config.yaml
arch: "unet"
model: "segmentation model"
dataset: "short English words printed on busy colour backdrops"
train_examples: 45211
image_size: 48
crop_scale_min: 0.8
horizontal_flip: false
color_jitter: 0.2
cutout: 0.25
num_classes: 27
norm: "groupnorm"
activation: "silu"
weight_standardization: false
pixel_unshuffle: 2
widths: [64, 128, 128]
blocks_per_level: 2
block: "basic"
attention: true
upsampling: "transposed_conv"
init: "torch_default"
residual_init: "none"
optimizer: "soap"
beta2: 0.95
lr: 0.0034
beta1: 0.95
shampoo_beta: 0.95
eps: 1e-08
precondition_frequency: 10
max_precond_dim: 1024
merge_dims: true
one_sided: false
adamw_lr_other_params: 0.00086
grad_clip: 1.0
steps: 18600
batch_size: 256
epochs: 105.3
lr_schedule: "wsd"
decay_fraction: 0.3
final_lr_fraction: 0.1
warmup_steps: 3720
weight_decay: 0.09
adamw_weight_decay_other_params: 0.01
Rows from block 8 of a small segmentation model, named by matrix and row number. Rows with one number belong to one channel. Each number is 500 + 40 x the weight over its row's rms, rounded and kept within 0 to 999. All counts start at 0. Numbers have three digits each.
Before each channel's rows are labels from the 100 images, of 14848, where the channel reaches its highest value: "responds to" is what is common among them. Only what is clearly more common there than usual is listed. The data: short English words printed on busy colour backdrops.
# convs0: first 3x3 conv (model.decb.0.0.convs.0.weight, 128x256x3x3, each kernel summed), inputs 0-127
# convs1: second 3x3 conv (model.decb.0.0.convs.1.weight, 128x128x3x3, transposed, each kernel summed), outputs 0-127

responds to: the letter r; capitals; serif
convs0.101:458514463524464509523579493563494472443482479422480522556441501465481517481439517493455581501524482569531492451513401489485508539495496544534498509477494493502468500518412469490428513562431505559574456542489489594456508527539503437512489464546429526499531537541431547543529491510528479565545502496500512544451489505508517500523496516410477535438507507495514556554427523370447522437475
convs1.101:459477477516392451510506458500437525532475473479483609535553465484506525497471536541521537502469419431575474521561509484520492527517480527453449598503513515509406426513500436510510502476481443547462468465485551558536438553448505560402441439523522555499523572503539486487475450509499523518538485495513442446512514482508561479532491518496563552524530519528469471526517510470534464523463

responds to: the letter i; monospaced; the letter g
convs0.78:542497489484438547492499551528521461380469488452445473528471529499517482467448522541520546508508483519644501489466425563549410632446561530542520428514452417507488553545496381479494487507553524476420459455422513438405521529488499361415461433502437484550511401483511518588498507419454527497430582515455483503474510461585517503480426528469501528473532505552479513485475504402510536525547
convs1.78:522503454453446481451550462446536492476479502497484498430546480499520527503540451465525494440530463524644504577509482513524535500522521500495535590485455451530510530525451596518580566465431566419481481515490431489479484495512442486579495569543488509493497510511489508520485473608488508509527555489498504487521535580518480549472502452533492568523520519485512523537487474505465534498598

responds to: the letter e
convs0.59:572515511530468528498517510527502554580508521498500514466489485497549497522477549468552541513508466438543530552462539484511501456538515516436389495536492432531472465461631456500497467525460423474487464510413550430538478528512550469422492525491416538517544459525481514554520518483475485464495545479512532473525565470545455463465513539503448515539599465560502505499475484406529508497471
convs1.59:522508571475526514488503488527505603500456521488476525480514486470466502476478455509484484508545537467519553554521497481522478509504458524540543449484568499427487529472623617471587529549477501604519492467508514539542513457493492523491550483428531556519535523528521462584539486503460534531513561545571467476487506473465487477499526525550512567510458501649504504468489495491474544533534

responds to: the letter e
convs0.100:525428486426516507466546537566513498470489583477513524518544459580541449461555547506559572474555432459459494519576410563455476355502505510410494439507437387513436537501457442399493497563466386490453492462563505485509451439444498454428444498499399481520546459496502481467435465518388505468472539470494490544423520422456554443522511498410458488529512542500438571571427495452475440439497
convs1.100:531530476467513473526458500546532452534519493436483455473465526488545497489534456529486460570511514461472545448459469561494457477479572502430479440560482536559441502467489527518517418563521445452526503537429557449574533485462536520531478416526522507504433516485532491431497547515539480519514414420484548547477472509508488425496514446488509540483536499443509493417419481475539491524421

responds to: the letter n; capitals
convs0.42:405530527511478509508458551461487454427451542521523466537443464495505450494515527512457532529512508540492461480507506542486498510501441468541472499511484514466486547485441532511455551526430529528486525489486491555562493507430422476392472571523392522531510468441474512569426503556572512460504542530489500499548521518509450492431481474444502474460549547537496585497477521533481502533468
convs1.42:540482501481466459485487483505503485435477492502473501518521465497500435429513480474524432438465528491539538474454511427486483497565492455456493448434477486489579554564511434469487523522531499541471499530514507464499464516531502543487480417435479490449479510433526428490510514445565476540439461494553454527480476515499500476460441446444505600531481576511407396489493446471520456593483

responds to: the letter e; capitals
convs0.61:460516472509484487495501551482480492441465495489507512504472563464530501498513495495465494513494491521510443513538480456505489512486446490518489472498458549442486466556524505479461488480527522494470525500454511511520526494482506531523496515472456511497476493436458502546517516476536524537582537486467535499506499487472465490536462503505487467480534538507518489530511520499482513480437
convs1.61:460444543574586485522533515464501476507451463511498488479497437498560485416505490473492542485500470508482468473476523506513400475505609479476536490462457463539503470538639562500505481510464458503450546500437495458473506496509525480532533500520503468491476467462556485438488472487532521487481541533474535478485528486506437436476515452481459475551513469592472414523498381545465490483581

responds to: the letter i; the letter l; the letter p; word: lip
convs0.57:478523446506462488503483542615484499427517513517525496547518521479480531509378466541520548512490530424515455459494372501495536452513492494523436434530553704424482494516407456429516496499509521469546445512430509438480498475442488397427505459462425530523533470485486472512551482465407503527429433495398457539472456417484518516471483484422455514606529564482505580495399483415444546495477
convs1.57:518471486491426461421478447476499496493488505620487512581464510486525513489491422496440503485449482526446528516487520474520417544520559512453460427515448463529493507536530456486504502552426419425496444510534498452570506480530500506501493528482535517473487511490532506466445519451608559503522545447516545466484471495472529523453512582419510451564458496427547462525516524520546511543497

responds to: the letter p
convs0.103:531528491424463425532514521518525529511527491509527503490480567503514483536495446512498498480438518523497472460363476399524486503427517519494471528441525479517526437485509530473527507497509482524533484471552548505492459556483501460491471465545470510543479495494489472528484542476474496434489504488469511470543509496480573504509542521463556544521454568476514519520520465457485431441461
convs1.103:512457468478535495400469498522527516463498508535508529468460492466460433500458501512503467454535555515421527508497517499577487605465358482507501466599528453560416560438494518504457487523558467529460474493488519512507475459502580532498504516437491575508533507468490520499546532456471503541450435488480513474512459511432397518519518509495419466519470540493478539473466530481496481529457

responds to: the letter u; the letter s; the letter h
convs0.110:491468571510540517518514477478488509481533524500487472438503461510494481494485467510507489529502557418567455446464453532558556564428502487502535521506489429502479523465484502575509494536494461476475491440530475492503474493421554512505524479505473515480475463489524531484505489378420513504492448488501510545490544474558504464442558459483501539455533450468464484470461428431450502527489
convs1.110:524517483542549490482503528489553413523526530435443521498501463552548499544440493579578560408472474574576452455470479450516493459513486539470483571485562487508536559485463565483446484509488522538497424533458474497463489476494473427518488567501450439506500441519486444579563472533528486513504462511529502455482494509494534488470525412547523501508602460464516516482478494450508508470437

responds to: the letter c
convs0.44:447498472484500640482550556522553452472472482519496455498533538492498545536494444514504589500653439507507476495444492510515487485490481530490482581432441499465538387533492499518430492478444402481458558476476510525536497491467617526406509456484454488459438506507467518548493521527447450502547499486476568501535542524490478500494561487500543553514547521482502541584513467481560565434563
convs1.44:523504545478454471470483540545514515466495460477510500512448518521491495528538506590568512531528501480459471530511599500491508512549473508505525515513500572485487527555455462507542477485505472451583508458476508551494539514686509555471469547581532486460537482475525531459533433485524510510527504551501482485510508477589497539512531467465545551500454529600539514527601436553493507486466

responds to: the letter r
convs0.47:449436556491512513460456574457601483587541564546448533557485485580456474490540406497497493434481544523471507526496543486439482514527437426457475551432486520434446516492471576523502506524462576526493523479469446551506498515506473567467514467439427449496501478488460499499451461527479448572478494408528538505505522468530566483539515463522510512490480434466480546445477452544493465502466
convs1.47:551681553479433483536496504497426568512433475451502461494538453442469498499464466521461489495511521485573521466477510472485518547511527505506492531527458453519479471518566507484506449490522520496489458500469487485495446523479517510488499483513551658495450501568472481626505465561487446488483485519435489477508493488518470520515520527504511470431463449528520510585524482460507515463500

responds to: the letter e; the letter m; the letter u
convs0.109:479504512436555529582482584525572499455540607698484518514468458474470512559601510524580482457608500493495457464473473480542506473514470498531470494484518562520527496485525486521454412464429421535461460466411480456503502466491476477451513429520497449461441561608487489512441509481557486551516528437454503578474527520518470534486474480505509535534571450488453495545456515536447530472481
convs1.109:496462426472450542534495554451599597523439524456484553467510504496490561470491512440501520599557521441529529452515538555570531506529517521448458481535558504473508473513516473541482513543482452601534514496550600522524547506478521531540503514485515486420501555511519499476576482529424501464530448540492480429500480496485538519459527465497544479508508469520496550553510517518440450526575

responds to: the letter c; the letter k
convs0.3:508479451515463527492437479493517434561480501523484537520530432492540492470477488440529506572433531502491400459517511430491473510480481549429524424522471376446498488497494481489501421510491458487425489500536473490440512514493511486443459424549454545519486512560435500542549486482478482499526488450475504563476492502561437494463444539591497540494603521516514517573482442428464516538418
convs1.3:550501469527526457435502572492472433497458497493478497519466481466528527492564489511539564523477546498595423470457593483486466475420392472508456515462472496514476496467359551513514493511480501492493463539583480507506502490531512491585446553492476478523504401500486448462480527532487491476476482535528478468514464533518550518530521485478509469457549522568539459422558545538454524503473

responds to: the letter e; the letter u; the letter h
convs0.26:439433548520491492473465495444523491498503544593490491484421458543460439455479461519534458459568444541544515536486550519524495485477481458506484514480419559457531489484495533483500467516459416443519399449499456464496501503545552531448511468441502449484465536520563475510414477481494496531439534449469483573551495525562468499504497389511502480503562415471457504488512484505408491513479
convs1.26:453435519560512508529523487489526520474483545404488473521473494498463472489490588497478507510536588509483532414494480497543536475508471515468532487484518514497440494494574499497530430539495509561527476485444477429493546547467465485517533522441492513478528507498411441531587418533405463486429460572553414418533510472517459417457498455487507486529486495575480483501476540514451518469515

responds to: the letter i; small letters
convs0.123:487468541478515521527558509496474505502506500482467486598462555506504542509482505449521501531530505497555484500494536500499505500541469501441436444463491508493559516494470544473516499480513405470502525472457527531523494533519535527510485490548482493515511451499550494580584515527471485461505518515508433517450537505447454504466439491489459451548541472457471472501522444515536483468494
convs1.123:464531497507571481511472507504491476434579442525454499471495452546446445636544504566486482499472468449496451476472532501546473456534435588552495533523517485495462547554491531552471479430488525428435501498510512509550536476525549543596502556488450482469475503454495509509515456508557497607500429463508504525447522455502462541426500532467455515470490554523478567502496497493504469461506

responds to: the letter u; the letter s; the letter p
convs0.105:534509479539469411476524496501479485527510505514518511458542468554506458516440513454479470521489509544540493496581515485512498490487499501484505472531438490448525501474505441500544509490486477525484514483486441546469460506448479517441505548487398483571482512496476512468517467427514461472518490508467518459512489497493499489524511528472477465491477542541515569442525454453534484498448
convs1.105:502469512551466505431496404514478447522521580513530525470477546513457466426550489500528527495502450491496441554471448585662549433503587510462503517556543527490516471453487439472494481538552479513461527502535524539505528450497496483464505465505510470522526520486468534454451516451509490550492487515498468503581479512486455476521488626473559518565486494453569529504478530521541503527507

responds to: the letter r; the letter k
convs0.114:633496484477492392548550404452458508502483507483563491427540472491455538507531565515483508532478514546484529523529609551491517485443449494510511473538557415466452481428542461493482531567538539476522470561466518494454441521507521511518560410410561535465474479465472483533478518485551498488496468515546493498529507508531456465512480532502526537471522526443509463504427464476461459490470
convs1.114:469526627542538565511474492437451461437480503469442519483494434513502470456513500442513495510424503533518430485564448510490425457492472470456473598479512441594468485445566563459484469527506535464500514468503504454453539504519505466525562532495501538496479486472530496553528512524510499480433413481451486486470525473399532476462524460438516490453497520562539473489484454474499449472546

responds to: the letter p; the letter s
convs0.107:532497503468563586440524492461569507462487478452563525567449516499465486505561459529461503492465453479489459546487518513460435476470443427493479556432554499488490525488501451512459461442461520479473503519477480413499509553493561487400472419496436508529460475550564453482494535542470450508499507409512527590508474469479454489522482495443495429469518517482488528602469462527542455496497
convs1.107:503460505520449551489525557486547480526506499504522478496480443531491519524567539497501497568516563466514512525481498430494544525488518520495529478693523526437494499415532464495558530524508470512522490493475505519448539495513522550493542452474534614487525559516503546467514518473496526577576515424482519417529449490520457499501518608510470455478543537539525468513481504534456485561485

responds to: the letter e; the letter v; the letter o; the letter w
convs0.5:411486471508469535449440476574514554394535576458535441520502490531488482515518501561502490511511494531525502511474497478473453543443463480492589514485529422438478568531456439500467473489518496536501511558492467418539527509536518520573516475509539548511514526426424465518553530506448554466482559463480464532566487487569518488566523473569497486523471479462526550454505520491430471534457
convs1.5:412514534540463492538507466473454523521503669466464512544461523472488507438509565539485436460501509456519495555497520575571522478487514455471526503592489543498476468509530529476487516476534478533508548510483481445487466495461486482472541501605479510517535512488505481470523543572441473410551477521483394486476497563527443517496532556571490602503476477494471524523499491518510509519520

responds to: the letter u
convs0.19:480515485438450452429504441471477528419545452511542508543526539521509525467498482498496500500501500551537455492523497545522462500484485516474471472525434502370507464466453465445475483471482487497518500518471556445428510544529533444445491464480522523536544509509541493545481512464476522450496499508561548583518498425451526478513438467507476482478524541590466524519455505552523506520452
convs1.19:445531477517502501491525546518495514512528506504464514514422466522480448487487525498455448517481557526483505490438490477684554530423520489481486501442538460527513483483484470476491453541497556448552508485548460476457547455420593464522509436491493520457548413526503508500485479451500494537474506473456505519523476473463481415516499610452466438538546501506498504522462586501516488463446

responds to: the letter r; capitals
convs0.16:537519501464496503518503505518559513503477519484499528612518517558537500491468545515476544500524454530526481454476449544466519529420517477455485496476543498511514503542594516442512488510483444449450472439596541456458519493454539503452496481534448528477504497464539486456476507530499533573491530421522409515521522516529488502525551458479543568513537506497457517560471484453484493515407
convs1.16:452498522486447440473422462531523493489443462539573494521447456466528490530513483490422474450450443485521481453592458511522465542452534468496504507426512515433543463548438450491519517550555506450501528461473532530543478509457442497539460497511513607440541512486455504525470500528514455481496521545495492486521464466483592499512486515544564556541472535432476449539598493456542444449462